A small segmentation model, trained from scratch: encoder activation relu.
Rows from block 5 of the decoder of a small segmentation model, named by matrix and row number. Each number is 500 + 50 x the weight over its row's rms, rounded and kept within 0 to 999. All counts start at 0. Numbers have three digits each.
After each channel's rows are labels from the 100 images, of 14848, where the channel reaches its highest value: "lies over" is the class under the peak. Only what is clearly more common there than usual is listed. The data: rendered rooms with furniture. In brackets: how many of the 100.
# conv: 3x3 conv (decoder.decb.1.0.conv.weight, 64x64x3x3, each kernel summed), inputs 0-63

conv.53:484472460517451423559512474577531509441495408641514507519472543478446468493503496491483501543474590491498573522537453466581398458568567578568526541438652470499471480544513510490518551516472485
lies over: sofa (74)

conv.13:453545451453539523533441498403565492477498537568425420453480495515451569510507543566524613451429437536403480478553574500593481374549588508556482521515484496520479528453476509477488481503422485
lies over: trophy (99)

conv.40:574511495555505464419498521435551519478533541444548403529505379503546536506520514499541495502426526435533490497496457516427553445427481597532354488478390521491480471508482399536455514464441474
lies over: barrel (71); trophy (28)

conv.7:475451531539461541573522477536461542428540527577519491533505508423488504479471486538439483452512483589479382470410514531481538496469583614531591592471506510541450478435503656500494536471499519
lies over: robot (100)

conv.59:501476557501402500544544433531503525510517402500520550509404431408599526539514449516467480638508524529422518478561444516501537530481529447609431503507517562511438451558481472501445499483565569
lies over: arch (51); barrel (43)

conv.61:534462371427406557503562429492498552535542484554438500514462498584396560538478534504495454538467579545403490499494521533451494523521538499538653459456501468485524484564479452503518438505475434
lies over: window (100)

conv.15:413564459522475463543430540533449589437533435453453520510487448514460500496513514482471509596406522555491572432524490522505572557551427477494498640445518514467390433505550515502578548511487453
lies over: sofa (57); barrel (43)

conv.23:441469482517460488528521517540518535514479441499480503486612472566417438444453507527598510554401437480503442620447497478519465541452524473495559468524440370463383515490445477500425541503553494
lies over: wall (100)

conv.14:458544539537466440532581490530437543520480478544438524487538449460489559532473522564491506582598517587434482526602500479439538500433472592542449425519485555421533592533557567489527464541455413
lies over: window (67)

conv.50:532408485490546559464563417578504516462492407643464534450433487546518481492475451470483511543619484483452528505592493518525529569506544552451417559488508431468485481505497523490593517552569445
lies over: window (96)

conv.17:453428579484507523421507401465479538502542568442510474478517475585481560464449485570513529502463448469557482506426492403470504471551596515483509497424487467375474445558592607551509449522493485
lies over: robot (93)

conv.22:490460468549473552477533469496515514477495508459554477530497412480430491451486548456500472499513477541352477575518497537522513367499536454474440391399523519549455447496593474495529558482559624
lies over: lamp (57)

conv.1:493484522541444543479437481554539534441485537485494472506483574527414411449610466574544530558526619470498556542517506537444381486616494500540509437543461598458570497535522499526542506530465543
lies over: flower (58)

conv.11:530515435538490571467483534494531412509500538496450515610628480530492517450436520574538461464489448533477470486519652445468531517496606442426480420524466460378482505502469465538476481481521508
lies over: ceiling (48)

conv.27:581625505487505436600488474508518464479542543372420478484447560482418495580506498568532603411557528536491474495490538539493499498440509502517474473421520421510472516465501509562615459484489485
lies over: flower (77)

conv.44:538477478483471599575558538507473513484430465522541414443508613489465457574668505535517454537416453567524565481555499455476474515462534529485471447540503477477515533467489551398542558568529509
lies over: window (100)

conv.18:509494453517537482498542568458545413492483476484529637502479414556520533452522507436518462605448448560451535548524442494424445563575575463610561515494477524528561510424484537532508467524497406
lies over: umbrella (100)

conv.41:530476648502524468529501452415537523484510514493437415487481520500532382554483470476448535496480520536542514350577495525475533543489515488481532497504542565480624474559443509524521524371479499
lies over: robot (81)

conv.33:515422537486483520570549432489451510447526544376500571524448449499473511475538488571468597501510494486460562511485574564510633466376578495522490525462600453545549561497506491504490496544429483
lies over: floor (73)

conv.47:544468565430555501527565462618388578514503528429478511507473538524424486456520435508524431472517495610567516504457594488501505527492448541455466553447436487563426560484563542510428527523521428
lies over: wall (100)

conv.49:453502483445513494402515470515536481413485420494502487472502375436358497552526457460538508437548503500588485469493585426470421454443514442567543516496527523557486524511517594582495481443507549
lies over: flower (100)

conv.6:589495444510533595482480538508495558554506600451436540584498527507526500573504487513479472425581560463530496465657476478488499467621467504424469426501505479447494412487473476493437455466501552
lies over: window (100)

conv.35:492552481480507561433480501489487517498457477551572515509513531512508575454444513486592518576515500562525457487467460458388474440509433391545494513552403549523551418441492386547553531522585594
lies over: wall (83)

conv.62:481540446389559527471359484497502519521493574544568478481539444494557508435488451484462506536544454472467469523579559593526470483476463506407557506465496431421542480485563541518412437471423427
lies over: window (96)

conv.4:599492526519492433488448557466521387469569383617607567573489471498463477502442528481573446491504530535478491478508462477580583491493503495461540492442437486472565544483497545522569450538551446
lies over: trophy (28)

conv.28:496518501392504514477487500530625462570438393602551528591558547449466505452453536557576456486562548506443493506456577529506534524577542458537455496448514445471475543450457574537561547502492465
lies over: flower (27)

conv.3:443517498398539547583449518483363446443601484594419435465523432607537556522494487464497550569499427523522496552520550466495486467575490524521443468513554550458450468547557538501505484465513529
lies over: barrel (79)

conv.54:422480523475544509510428463504587550489558524535434481465488415464359516504561509510489469538490441441473478491501559401503535515401540460482470545439481574609564552459489570523463494487605501
lies over: door (100)

conv.55:595422478491553441548469491447465547558560546378445460486574517460500483520521597491536593558526452543514540512523459541559475496493571507512586576566523519458577498516522507597487414481442525
lies over: robot (50); umbrella (31)

conv.30:541417473399448405472489480460542506489456540541427502483395496534516589479448508532522473470421580528533518487510525469525540504550481628471378480555521555522542491482536615523447513527554469
lies over: trophy (63); flower (25)

conv.48:547449509462469434540506520546475561421588515409484495430511441626446517510558478457512493486465471529396570537485437497501597534571556553472438495488653498529505515497478457504524547533539521
lies over: lamp (39)

conv.38:512495496544520514423545522456537518457504484486548523540576447583542458563409493490537524478543514440427525502530474656529463487470520485508506518484507474589553384449534531538427545508643439
lies over: umbrella (86)

conv.51:607496440556507500550514467533569484515553494531512523406500430425522519527477470516492596594467482451463532533501604503557464471488408492492533422451539586382459529467511571518502586519478436
lies over: dog (56)

conv.9:550473519540475487445423577457543532475523459490497466483461513492537551384517521594505507445400457555535445514415595497474432577511430489528450491535501420572539415436567515584494450489549477
lies over: robot (67)

conv.16:456494485559531495565558645485499447530463557598509481500516468526481514507505415507532529457357492544460449483542500510540561463439518593579563456510489517543465462557561515576524404486463448
lies over: robot (66)

conv.19:417513541449458496491588444461370516458526531524550573472566509491418511412506478545519622494504511484508469363515483522564516502511464448526463504432558529447462511463483554627494517527493530
lies over: robot (70)

conv.20:572550514484547552431561579474575618521518448513547537399552478506473513570442517497500475537507421544438459458545521535508462551546531513451528516386489483459355500455498521567493558556492506
lies over: ceiling (100)

conv.63:456498497505502465536521469513512570539501507515542496518505566548424579402467472482577466581435557511517422599478576514487503518375508499527409455463452493472416562439569546481559386505512519
lies over: wall (94)

conv.46:474546444536497455547551489498474578458452585537480497534481426537350496514505535516483485514551368573551484525466468522456485457598502518550510406450617504417499525501433524482485461562485530
lies over: trophy (73)

conv.25:480435505468511423586588465566605519444467550538474470537429617529458430524507524408515556417461486554517516545504494520510515513507470459475485554527492525423447502486512522578518419581591426
lies over: floor (66)

conv.52:433391505491487521565512506450462497468580619450552494509516483498542542572486451563494453376509469479411484424515580438491428496584528505507476500445524426451570498514551511556538446465538428
lies over: wall (77)

conv.2:554477541482501477435432528518511512483479435459550613570490428514523538514576507511552524520462462549570484504504484504611446366506477585428532440396460525497456484516529525511509364548495483
lies over: trophy (100)

conv.8:527433491472474587482395507530545571478522492505523509452575464445492456449447463407480571585483633508408466482475432471497486529547471498491529544560529558449506487575505511482612480550591523
lies over: wall (82)

conv.10:538504539542475535542410576532602535535543474486439610505485488547428525529452548481504452555545473393529465494515547540455537428526406553470481539513473463403505518541589558526403471482441547
lies over: trophy (61); robot (31)

conv.43:426519499563430539496621537475491496456504528480540556404537473478546475512505575432545488519405516561524473567486573544584499481440439623478501514475433477466497429522386482564530501475532455
lies over: barrel (70)

conv.0:500414431458433418547423529579547501479530505446574523550588487435499507548481481587550490527501431519504489572531447466524486507474436563579483493526406495502457521618566425540475549513566455
lies over: window (74)

conv.60:552539525479574483430467506517512539526521564483519505461495555521522622503480551501569501520530472632485457492548575535470551506504526428387517574474469593452481459521620438499454455460534411
lies over: robot (75)

conv.39:616486487527520457525566571536571507470571525552553571376540541444494511514560537572507502618440491516441507518487574521450460437479539488388508499495541519524406434497496522557560458518464495
lies over: dog (70)